Weights of a small text-conditioned image diffusion model.
Model: text encoder width 128, activation quick_gelu.
Training: cautious_adamw at rate 0.0014, 5200 steps, batches of 64.
Rows from block 7 of the denoiser of a small text-conditioned image diffusion model, named by matrix and row number. Rows with one number belong to one neuron. Each number is 128 + 24 x the weight over its row's rms, rounded and kept within 0 to 255. All counts start at 0. Numbers have three digits each. After the name is the row's rms in percent of the matrix's.
After each neuron's rows are labels from the 100 images, of 14976 (inputs lightly noised), where the neuron reaches its highest value: "peak on" is the class under the peak. Only what is clearly more common there than usual is listed. The data: rendered made-up planets.
# fc1: MLP up (model.blocks.7.mlp.fc1.weight, 512x128), inputs 0-127
# fc2: MLP down (model.blocks.7.mlp.fc2.weight, 128x512, transposed), outputs 0-127

fc1.432 101:131095114139128070144140138089100116189075159163124125126101111111164128148129145160159147137125146154145117120100098130121104120112119126119140140139125130109132113141083168143137114106163169144123109135107137137123076138124123101061121106147146130126112134133150098114137042119133097162123064121128098167089133088111119117092113138134121147144118158139102166136124123135115123125115
fc2.432 098:116098167147123116134149173166122139137147135066135063114126143153159112086132138141136135110135094153101132116104133133169144131144120155126147145116160153124143150127131116186131129160117136051150116087146136132130109133126121189162116099154084141135124153151138138148096124123142126141122161159102116182139128125103094144147135138139111104138108153103125107115079122159117117085106
peak on: ring

fc1.245 083:127184081144152148107104143116092125116085120105139070093111150114131112113114136132145122121124169121123157123115120149101101116096136165103067163145132150127165113137163158116086147122123138171134090102152117130141124115107112125138173117123117159121148123151108145118178103188160152122154075150142134157142146128127171100098165141142124148157136117145123136120133133104113133090106
fc2.245 073:122162165113136127092103155174140131108136132157111165111149155119107129135118132061128108135177128110134125132139112119147139140141145113108140142120163129146112152132175119149189138150118115115124210163116120122129106147128125189148115105113139134127126191112159121124108170080133132126105121108116125132165122146144117109154100087111116136147166135184123112132152093113134121150090
peak on: planet

fc1.509 109:179104104088141098151094144156122109146128124130123092136118129112153079157133141112155125126107137113134118128107130108143112157189126138142125140134131202101131125119112105129157150090167111178123133107121144083072120115109144103114052101142088124115126118114145110132124128134124129134134122131189126113140107076128142139115147142123160128133117132125158139132098177131112091181136
fc2.509 077:135102148138152136131125122178142171136144105166096178137136085152108130142117119088147120144130183176108139143134114138109151122141128126110081122115081165120132208113196134129112122136128093121142179125139155136160164148129135183128137131141142144120106134139144151140154122103121116130129107117124122086126097107113169093141161121147143127165114137137149113123160092155128121134163
peak on: planet

fc1.180 069:107190124140126115109140151073122098117076122105142141121120124126080114108148130156147088132144133098120106097101133150145096102087134120122116098147140131140145105150150163142115079142139181139120148098158122149150081144119085096150151087102154097089132116128114096137143126149167126136110074129139143115105161120145109169098123110144133147143157126147097115145097139103087131098136
fc2.180 065:070086170154137139112142122189157181130135118139118140122138113167110135168107134101131118198141138114122145178118147134127143130150117127131093143124152069140104164139183113127123097133105113089121113100149148167131134138144110169102123140155101132122130160139176136126123122084128140133104114115099121156141101110146120101163146117137149154146142141189137110145109114132119143155112
peak on: ring

fc1.110 109:149115077114100150163079192106111123121140124150135092101111147120093098146114137133151096070104135144121146091121104167108122125099171137139098129127155131131153173107113152170125124119159093144134151160115137111152095148145100122111134097141164115139109116130130106099134130122135111131110133143195130103176169133193125130118109141122116158112147148105136119152141141161106144102129
fc2.110 108:138145128149116117117138129180131122090151115117142179071177101158099114155148146137115117129126173119101130141119125108126123118133142119119137137108109085152113178167147115118145089185110124152112164148136118129101132145131115125150092125123095115115141160103161135133145138091121067123101176125133123116121129147131135140172136098115148140082138170159154108122071134123111128167078
peak on: moon

fc1.33 100:165186143148178131161122175101123105143108091090125125158136141121069105140121113138124091128137156116114171072106096125102085156132165153127130117100173139096115113109112098146109151116120103119153121123137101077163108112122139108120147105139128135138147129150137146108139099133174118120129096153128114107173134122124155117136138115121134147136105182144123153121112096165106106135179
fc2.33 090:115072143143105168070139128143129135123134106192149100127164155160118146087164111137116134107129108108137095122129110158139125116161114127145168143127125111132142158105131125112111072165122115093092125128134161135140147139167112206141123123078099105132144131113127179156136164141094146120187120116137130131120141167101111149161097137091121142150143138118148146137134146112137129114122
peak on: ring

fc1.290 122:133115103102087116135080108077146120131095160101153152136080144098152113101126139174141136116145104099122115121112137145155155162124141127109100147118139140139122151110125173146167128101118140172092161143116105090134142144147101150124099113131120141128110091126125086111178148186126149130151114147141098096098099077136114118080096149120140092158123146166122112142174106119135126142130
fc2.290 124:130087097141115102120163131134145131136120129124141094160118077187147125143126142131124162146110145164134114181100137092064104099148125143166099145116076094137131085157077139101102117135141161077116069106120147144142131099120140114136128141128132103125136111111121159101127094135136121131147142138127124134129143149110123149109172130134129136116113122083131172178105158155123142082135
peak on: planet

fc1.256 103:170111093109110097163105119132146116127127143137133084117118136141127145181086131090146118144088116150141107111167147127131122149091144129089112152126168132126140171168110143109130129081118124146138118155077094125159149120125138094118159121120139125145148088160107104090147173121107096104140149119135108112123116117168164138117148110127095135119090124143115177117153157174131178153171
fc2.256 120:079153119140114141083139127173087155135122109132112157124144129148126112135121131154108117119142138100117143170112124154129129135183122161149147120101081117130128125133149106185137163163100175112116106109160133126105154110122093136142078161187106130131121160090123167140077122134164129135110142132138142169132153111109084084146104118122144128132135098127149120119082112108113103121082
peak on: moon

fc1.6 101:169136116147135102149117189058087118141080131119131140112116127111098116109121139179157161140160139134121131107094105077112101152132121120134138131134127123108127194141091145127155088169125109140154145109112090134113076131107152105103090100121132102142130093118141106093138162136135128151121104124160106124100103125152135121106118120134113115139080161149139087164129153143122100152122
fc2.6 116:080126164108139114120145124151167125128156142091115128126116135135140127143099107083167111152137108144152116117113122138160156148138101110133137113126160136130115113112128097157112161084110150146149132147159110137152136121128130193131116159174076154122111123166124104126134093056173110129119119129108136130195122113123098163160154130136110072161138119130099145093122089120141159110130
peak on: ring

fc1.308 100:133137114109155107114154159131121091148095130095118136172117096128098092134161073163108126112140099099146105116098124075110088109128108137100147106107137137122146124162153132131137117125122119103132122105158115107129063115111115124142118105105121096112143125093103092090062094117119108137173109113147131143132170116122120120128186094138130105140113131183120115112076146107136105151119
fc2.308 079:064150095159107116117130115165124133146160128181138112121129132174132143159175106114162135134121138119095123124126101128108074105143174121134079150119123163168163150138131162108095147144159127148118108119125157133125143103138117128123138128123143084070093128087123199166136144126137146086130128147127129143155101135130163133152133154154151152119127141113133089139112103100086133116128
peak on: ring

fc1.508 056:182130126131153141160141108128152119110112140120139114127168144071088129136129134166112161145153160103075113123122130118156136113115090162122097088126128154095098174141136108154102124156124122106085176135140129133113146121138110119104100161153126163167151165137128101093167110150135096147085090100108149134099137111138152158147152140124112089148095138126112093118103130074121124114146
fc2.508 032:095120120144093126131125173114105150149149156136121135124090158121150088073157140072175111121140092140123120133116108108120089140106158148119171129141081109148139056087154160128128140081142154140129111140121118137134102140122105155115093098122108118127100101147116139123101137167150156116154117124149128114132140138138106107099120117134114117123148109118114145140209083170136112103125
peak on: ring

fc1.440 095:155142124105172116105115136130124099126090117142118104119101127118104100167121121085156070152144167152131137113137075094145103181132125122132134148124142129149148167091155157129086102121181114153115134141098121128178110162155142105119146106114123159122164126095133082117099116096172100123102093137159096111144126101167158144148127077117134120149110151153145112158133121132129126143127
fc2.440 119:076151123105142156125105132159143137135113123116099127163117106146157113088145125133127167104138120159094122137154109072110135136134128129135124123127064085133096113126116109099130138117091140109116154137099109157154132095134096151118104167107126150156145130158152114074088168111156133143136154139103170108099143140131107074095161085111080139132123120112121115143115113145157109068120
peak on: ring

fc1.292 133:138159117073162089151121114142144125123078113111123092125146129109147142136108117086127123147117125070105147067149135151162118141127115147069069120132129161129120139125126116122127099087135153149168133114147128105168118132122154110100142090154146130165162122144108079100138159113141101137135116137181147114140115104161157100096162128120136124122127102146112168117131156094145143151153
fc2.292 140:164125115143094139151135154101121147138175138116124158103112117128113094101140149148128123055147155181159071154119134142107140123100138148149180116101129097142146107138147126180136182140114136111106128159147115125091137130118102141150085124142162109117085130115155133143146119155091119110102151114102122110128147135144083137153102097132141137158104149086114121142135099178106108114102
peak on: planet

fc1.358 106:117142096149130162139129133107085096130118157157111166124140127113107113101149097189129115095184108127162139091106105074121106129107107092165129141153150121146118159139133161148106129078114140158143140135128062122084106096167143125123090108120142139151065127169161116119138123145138121154122105114137183110097124114135106133099114142133134125152132143145150087138130122140110103127123
fc2.358 111:115118156149113123152187153113165138107116158076151112094089163138158107142126157141156131134118093095133135160157159181164155142094126108127150137153146117159150151156150118139100110145120156123100141128151129065132142148125129163126117139156104106104129086162134124189144122107135127091131128164117089129130147114163076147141161118132142119157157161109136107124110117127120155139102
peak on: planet

fc1.151 077:116165095124100161132140164111094112149075133131150127133135111109152084111173113188141112112113151096139149136133137121078093124136128172120108131118133189106149134165111135154151162165095150110110153112114136065119111102084091136138121102131119104154141098133137121134145107144149141129150108185148120098148152137129135103111139141115122176134106145161107087139127124146124116093120
fc2.151 088:115128153125151132098162135151159188111150124081185170081131124154083126154101135130109142120131168120127107173124158145147155132127108118144185124126139079119107143139136112141128120159115096100140163155139126154178123103110134146150102156151096148131130148124152150138111151090150124131093132119083127142147106139125106150163147109123132106133163194145136104106099118128145119156099
peak on: ring

fc1.175 137:117156057142151145122117121112096113117071127107180079098150144101151114098153149095144100127104167120138138121167115095142131109099155157116150141119141141146098117107129157151145125139126150125173103135167117136166101134129088098115147140131134142131141081114106107099111100163166127134148071120154141142145161121144091094113136110148109157135137148147095153152113160134109152104129
fc2.175 120:119100191136131091138173124170137106141147141129131092112130113123134139164090135115118136178108136151119152162126155112140126111133118127129157152131107119124118054150076121157134102165132177102112057113110141187136136131130129121069147125109103113117152143109166137125143062096124106133110130128127118151136096128123139148140144124143153164116136141147113126139091157153134129126101
peak on: planet

fc1.338 068:104118119166152126116143171158124118150151181080155170157147112150163109166155147155100093157124138121100137129094127121113100145105145119129139094134168135129129150163128139105165128100111105128153136155136109102118131139127137171134082155121079168121122128164164133118117134098117125135143108084114135088139179095122161118107166099153159096132161149144133133122136128090114173109120
fc2.338 065:167160101148118139133092121063081109140106099201132111132154149069088112124133122140129116089125131093140148126149110149142118131131130129117115121124109169121118121090116131137124113152123156132132139132128132091117110144153102043136163120167161128119126066113111149092128150154126139103130136148188145088137128155136146112107106151128104146093133124117108113129155121129117108157137
peak on: ring

fc1.402 117:135142134136153166146128098121108116078152093105077102112144149115103118124140140112154101115144112155107120093129106177136132122176111124145103133098171139124122153134158134138144134141143081095113136129140134089163180171133108164140148111182145100134142153167143121132148119144117160118126122123121119141165141107153107125144172162090119129105093176139149129148149079138095081148148
fc2.402 120:158149107112132088119143164131120093147116168142194097141118115109132142132128129129105151087122135151140160111117142060124109144122124135133161130109051140140102110130073111168149134152119165145135119161127106136121107114085137095143122130090125136117151073093120138070119112123141060120138133109125133112147123153112135113075123107123095103121140120117100130095115137113126127113106
peak on: ring

fc1.218 087:134120102093133094143132108136157093116088160143107141095159134137122153173089135079138134138155110152134155109127138119153150114117100077133073181145129158138088160110142156157138089147155136156109117124122113148152158145200115116114130131078113154109148114126115130139131120104131096129123117127153127140100078130148143097109155139146116108146110136157125066136084138131120113162123
fc2.218 093:161138136122125146092131178113139183125130129110146126149148121159129137061141137103116151049135110133123122129131149147109150111105122127109117132112121089116113086103109134126169100145115143074144171137123096102145120100127116131166116122092128134153142153155150146114082170164155131131156158126104131113122156162143124077125120135118108147139166165107109127129077108155140082111138
peak on: planet

fc1.300 089:137139104087163090130122151162141104159120123059149111134147103092165116127113092118105101141129140080079151125123141109132132110136090110099126086117128125126132100098155099181135156161115120129128172135198131097157115117123142125127123139113118124109136120130141129116128146113131114167146115068110126098123120095143123146125164100114132117157141120152114112104089170076105106167111
fc2.300 062:131112127143089146131097128101111119136139117217110127108133111122112103113168151122145136091126136154169127102125057117110107133117146134146108143122134130140129117121089155058126084080131159156141105113104114163076109152181117126126156112123155117136121124143149116103130107148127105119145138132152134101139162130139133116132097142115106147139147142132160158158193107171138123116153
peak on: planet

fc1.113 113:145117119129131095092108150121101115128122130124118125128117117084155111123103101138151101114145114106122127134136097109147165155125130111110069157136095177140153079162165161147122163092139164132120164070125136145189105130155137100088139138135144136135123151096121105139103115162105125140142151084185138117097126136140140123101114106110141113142083141118129084118100187127106094134119
fc2.113 087:118151177102127108126158128107100119113151118105161100122122137156125136150144112154122156120121124059133153121104161123146112131134110146159168125129130099125147155130104125091127146131134123154141090158153161125095127144118181130184141128124095126119161149119143164160114133120103122139113141111113130140139125125117158207153101179097138086112116137132159151094160166072118144140082
peak on: planet

fc1.134 090:142101094124125113158134101122138130133114126143112096151108142079153102123133134144157149156112131095095127127165124130172060126087095128133152146135087150149108146145155152139144138126157117111164093154147086134120140137133125107091156128148108130136184122171154099113104133130092134150124107073118161127147137115138130140098143089107137113139052107099081130149137137130132085126102
fc2.134 098:118143136143150142114107120153114098160110116172109088113133145104151102142110141193111120131113160125080139149082155126129108120172094140134170143135078092112137122140133113098091119163106143112083096136127148166087173150100124161091127126130135118133159131139150137120143170148083138134124099138123137114107158119119146135140095120119144166157091108107161089143167152145152128111095
peak on: planet

fc1.390 114:131106081110107122115142167133102109123109126114122152166128117099135118107121129166138157135132145054147118099100102092134145160179132140111105127119154169119135133162103128113115147137140144168161088114138146113101127143086125164072148110083153118118137107107126086131130137124135113133113111136148101102172106139165110092165147146095150164138123178101152134153126117116111095168151
fc2.390 121:138097156132139107197126102120131106150129142103103052102128115155137142141111134125133121148109104154118123157091156127134104115103118128115142133111115118132141056136090132142116115138140141034102056100102117182138126138136116078120133099132106118119136152151154139116136089116127148134129157137114140149113121116106136164116147098150136134115125114120087125115124123159136133082142
peak on: ring

fc1.490 101:170121108122154087174138177096115096157088146141138118149125114119160100087129148106140126147111134127094116149116102117129090134125110154097131163131128165086131164092103143139151108148163150095138095116107137112158088169102117087110120107162122150151134109161154097132077075151126136112115109175172119113112125108123129159108139122129112120128151131146135144175127099123083119142125
fc2.490 091:077109152131118128131136155157133162129151153107156105143103131125155114123095160156136167150134151190122133087107163096131116133115114144176160136117102065125131112153047108134113147124133128160115117131104110173100104100101142145124091140127109142127118125159167130112109103128163110151098123137099145184110117128108091126130139122126114094121119153105135139150129140153152119071122
peak on: ring

fc1.503 106:126123090121134097164160119145083117145117114135054095131118127146118104153127135109147161116134141115136103106096133120104094102115162115126108129133106130139099147104127132168083134125135126126145078128107116159163113081143120099104184123133165154138140132128149150071111078147163124154085137150119153153133131145128161109110187144104126150123106152141127130150068139152143120099114
fc2.503 096:119166214099098151136061134121096159139143102194102126148150141123116158131155148078118116123162138149122160084132106151110119145128159121122124122105132156116124153112110119110156111135106121131154162130087141124061148139143137137122123092122146147148116140141144118116137190156126150127147113116134126146149136136102124097140088131135123153115139123114160130155158090160126127105171
peak on: planet

fc1.452 100:155126121120158117141133125133104104151083134098097118179146099149128080136105123119157141160129125094125109152141129101130157131135125092105100094079128119115150151124135142106120148095138108113101132122099129077155117155117153105149128074124138095154097121118123110116104101140099184173122111160180149118130144109166129114089120072118148134152105107104104112151156107140133088177132
fc2.452 110:137126145157095155096145108105130148091129137113106180103143164091104137123156177126134113143106196110077132110150148169139149121154131097150099136152131119109117105140168129142126095093132104158097104105125105112152155131192115150142141157079135126127125149122127129150143128131170159112130157124141121172109143158151105103144153143124144168109149134137166125156073107118133105128114
peak on: planet

fc1.155 088:116132099148125129111100101125083104088105114130086149091105161129084119157110145116178105113132177147118132142105144144133110152124112104179117149117113143155154157087160169168110165149157107140103100117110106134147170182150132122170133139139146109124158155110142112134125148119129176137097116114144138138135093115145146116150170082112129109121072117141143108135129089142111116157140
fc2.155 088:117135142095117160128159163118138119143111158136137097114125108091150171116128115108091158127083117121140162108143163123125140141160114106088140149142143090111111136158078088103120087074089175189128135134127115112142122118100124131122138168108128146153145102146133138084146133134131134129152150123138119141133186170120114084115139143106098178126144139140116168097127151134167145087139
peak on: planet

fc1.373 090:144146078101154126128123144111123098124112148111139152125139133072115136097153132099120127117156135086108150070119106106159136130105156136154125177176135117144130158095172146118125116117127096153121137155162081135123103132163135107091134116114106169130112091157127097131129171120188108142127104121157101135103156112120133072092096125090106137119112140172145104128138100115125116139090
fc2.373 062:104151164131130148127131098111157181104130136116150132158098156087155131112144146144141157136119097094115077137181144169136153151091137117132165126171141099123150098102156132145150155149135125096096155176110153092102137124149131175132107143126161112128092116109119143175106141121130163110130134154130108159115112124118073107137124118128113123142144119102198105154160091118137126129121
peak on: planet; ring

fc1.426 099:165126110116112122167127141101135119117142146116141095104105153112122115141103122120170111093114089156148100104178105150113126101086149155123088144087157139151138146130100171147128123087151105131122165121106120076112151150169121111103165098142166104132149120151125112098102134137132099123176140177152140088155147132194145130118164116131135119127126143106113142147131149160116171123159
fc2.426 094:123147171167123116104109110143118147098141113155115161127167114156081121126171131134115097154130128117137137157156133131136105103113131168140129137111098070149106137155120115084140108145102133109113106096144133127091131161160098134190133148138074088122156132136127152132132134122124061122142163119133125148104152131119131145173099136153168124075121121161131127098088103156100161133104
peak on: moon

fc1.250 087:134158116144135114169087149145116086103147122112145100100154104081106098135153148187133160132130134120090109115160110141150103128148127156117123111143132139106134163163157152109157083138149133098142107114139105064124095168095138110124101122119122117124176142098112107137119108116173097123112131158135095119138134093164125118135182112150113144151142183157136146113103109083137121116139
fc2.250 065:108164113155144118104118107165113180139146131095183123129112155121127140112114139099152138167120167131067169124112146159151105124143135118128105142140115136130122107123132152149127187119146112195122158128152145107135144111116150152157079129140114143114089128133123174170130162131170159139096096145126124148122065155104129116143130174137129105082131130134112102128111128084119110115123
peak on: ring

fc1.48 101:159132112128136102178155117100101068146105151092139143133170113127147092146139122144131073160107146097109111119141076081120121093126103132103142166138150204132156126147117165118147124136152128111149134111109116103129114132150070116134135093114113123114136090133113121111142152101168124108161122107145096089129152156144155138132098128142111141132120107137119138123140112169092098162166
fc2.48 111:137140160118180152118128118146148150115101125114146150125143133090129113135094141149148153174125149125099158103111145151181154124133103100143142098158102140110126116104117133095119100148158074157097147128129131134194120125150133166116153123113112155131148142148167138165144127111145156149099046124112136138128075127136123146136177147115123126124173158145129106118121126066151114116139
peak on: ring

fc1.303 087:110129099156126099130146178132082124164141152117145131098114186100086104119099151141170119132145142152106113106112160133147107159120166171132130161118116149130148155128112130191125179154125117157109126123140111148154148166111141117120103139103085130111129126112163127102141074130102134120116115090106122135107073087126148152142102114149170115148123143148111104130109151138099168158109
fc2.303 083:111111165124101158116144147122107098148145122122088101149156127143166161086155104105125135125159083085152158084124136141128136142145128143106095103112145162117114120137137104087158107091076133115164095124156106127136150137125125137115151152108098137143156124174152106094134149137127132142145161114126145126181159081140136100079167137120127118156128131140103178087126114148147131131179
peak on: planet

fc1.46 070:151086083147144135137184121116083131169120163132150127134094100148168153105137117169115117149113163143098119091130138154133102138132132148107116114106126149099136126140136145146120158071114100114105104129134140144122174132115096124048125158079155129125093122141156124131126088139131128128139135127151144124119127079127107096102139096115133142120081093093183129118130128135164115089130
fc2.46 049:109162192145127128096111140115128125096138095150105113129161154125109107196181149108141113133140132101125189159131098141128126134148135109112132108138114111146121150097104101103163087176113140096160151116130132126126105163167120142175162108152096133139168142131100119110136170114130132102123139136135126121143145168127142184119139127125112105095161166151131123116106117126107142178094
peak on: planet

fc1.111 090:151149091137140148156133111100093117125077128094138131119164097091132117125092127125118076152145125092100106149059093120167146156144113123157157151137128153116131118099132149129108112137151091110119125116110114136126103146183108093152084115167099164118108097119137097125118172119121114137127110111167142141127117127146104127100112144096067116130134139132123112120115090142157117193122
fc2.111 090:140148130093154123099088130143168139117094135099135135178106163074159101104119142118142140135140147109098119094131203106129124141116115143141105134161126112112113091101130132149151160110152126112125138131115101123145099106101139167121113089088116161136127137138102111126120146139172148149120077131106134182106083168132100112108118119149082099151142100157122121121121102075140139102119
peak on: ring

fc1.154 045:156135144131166157149103181125128114137103117108100169122125149116117137151157093097135143138130151123108165174124151090110115090147110083159131125097121169110154162133166154147146110134139151107127085152099135117184158140114147086117143136111173138125139148164177138137156135140126094162118108120145136085121108088111144116148161152108111133153149120128139110107125141160154098142073
fc2.154 023:119088096116096133138131119118108140141142129127177056135106102139172138026138151130106159093118113154154091108125139096091111133120141151104120161138152110119106118116073129127140187104110127121135112122132109166096073106086132122145109141125150117128118075111143112094131142155146139125155135131122124131138126155116129089133146128129127114120112159115128134123150156128120139080154
peak on: planet; ring

fc1.243 073:098128115127139114140138119097143120096124173130164166130112107179177119141143121127131063135093110086125124169142146166114120122136127066129133122154125114152124115126150129119146099133153183131095174124119112118133101147141115121097127125136122119113076154125135098139160173135178153136143103128139125085126146135146105087126165143135157181158182117123140118145104138131106142138084
fc2.243 063:140080102143126114140116131148091149152155106159095089197154124117119119148128108141124175149159119154120082076117075113131118122125148177122126122112121187104139152086123135144139165139134076085158098147124171130096095106161147134138133118151140118119116115117119171137106112132094109123127141139136144143120100122098149158111108147124110100094096136085133139116140105135107140141155
peak on: ring

fc1.28 101:110130103131109097135090111165116111129099136126139041101121121122100110097121117133123112109105136072127123161135112116174158119130166081137119113098113158136134094095122131123091137085145173163142127133143112138157143115138157118121165111150137137128107068135117114115130119146168134100118124157177140129157147067130123116118099123124138128112127079138067118144090136124154129139121
fc2.28 097:136182124126132130115159117129109149106141146148150128119137145146111145086163112127114152106133104088160101107147158125179117123095132109149170131137104067149132132138125124099141145143132152150109112173141118115108140115099168161217143132118125098117144121140117182170132194124118099121135150107112140145116148149109114149141082155103134113109112113122136149097128145115105144126076
peak on: planet

fc1.480 084:130119150118147114169116128118118117095110137111135115141142115135139126120147123136154161101097089101122131081142125130161102118105162145101091137091155171164131167124124186116143108106168101118167177146094127084139139162141137107092126110132170117117125130140116096107120121139131148131131096144164124097148127144211163116120165155118128167108093139097116146175136131123106141140160
fc2.480 067:128118205155132129131145142126160137106146118155128125122132128149113112154168144152136112160112104132145112122145103156134126101113122127143147131131151094131134184165127107105091060177126111091119152094139136115120114162166105157127156130145082102127152111147130131143150094120123068108155143144127110165124157133120123169180134147144142133124118185139142101113081105160118153135106
peak on: planet

fc1.313 108:119123060116110135182103170086106122111112141141171115101114133157117115119108136175124122090098132127138165119092107143116079119111170106134132124128152132143135185134082156171143091129139149126136164164107104135125106118131094077108092094103155115151099100134149117095139143124146116130124135144181155111129148137151139122119091130134110170112133122133096087140138163153117134130132
fc2.313 098:149111142160124089131126158147124132124166117106155188099167098160121082152135119116150103124160139134080126098101111141113096126103158119111146131110104116158137166160156124113127126157128087136137149151155144111114109121115129152141079094131101116101102125148138146113136118105126067109134166146141113077133118173113142183154157094132131109087160150106137098122092115117106136153105
peak on: moon

fc1.370 105:125132099150099149177114138083112088113130120106133077094098126100110076099133157122168117075120107111136090137140125158139111112109147153133104163119131159150152118119091180163133097120159115139123139116107103114172130178123107129144141095148167118141138110125126124100133136123145122123128148169153143085167160101159136134127142127117120116102140188123115161142155127164120167128160
fc2.370 097:128142146160116142101150106173158151088181125070123157107162108132111106135162147128126110120126165109099128161146156163151141114116137127155116136127120083144112115152163125109151113155118111099126137144149122128128145144156138174159122143134085113120147144126158141153158148098149097123121187129107117134132139110132124154179141123139150134095114151133153129110041115146114138152068
peak on: moon

fc1.197 092:141145109127111117132114108102131138112126133108143131105110129093103119190080130116183124114136134148105121105125093120125076143112111094140130142108171152129087183112137134152110124158147129159075125171104141093090141179155132098048099143115155096112147126090146085123135100100145128114123084123145105118133095111134112115153151091139152107137111140120134126145139146141133123151116
fc2.197 062:093120136123127169108122115142135142148153117103141113165131126112155107082148106116099149134141068085121141133145158097097137131096131146095153126142125094093102113118140113110151177111064103076133133154155155114109102084134164160115107150152112132157130105156141145124098174146119172149178140134097153096136118114089144120107110126128111139113134099090110129103135131151170148127124
peak on: ring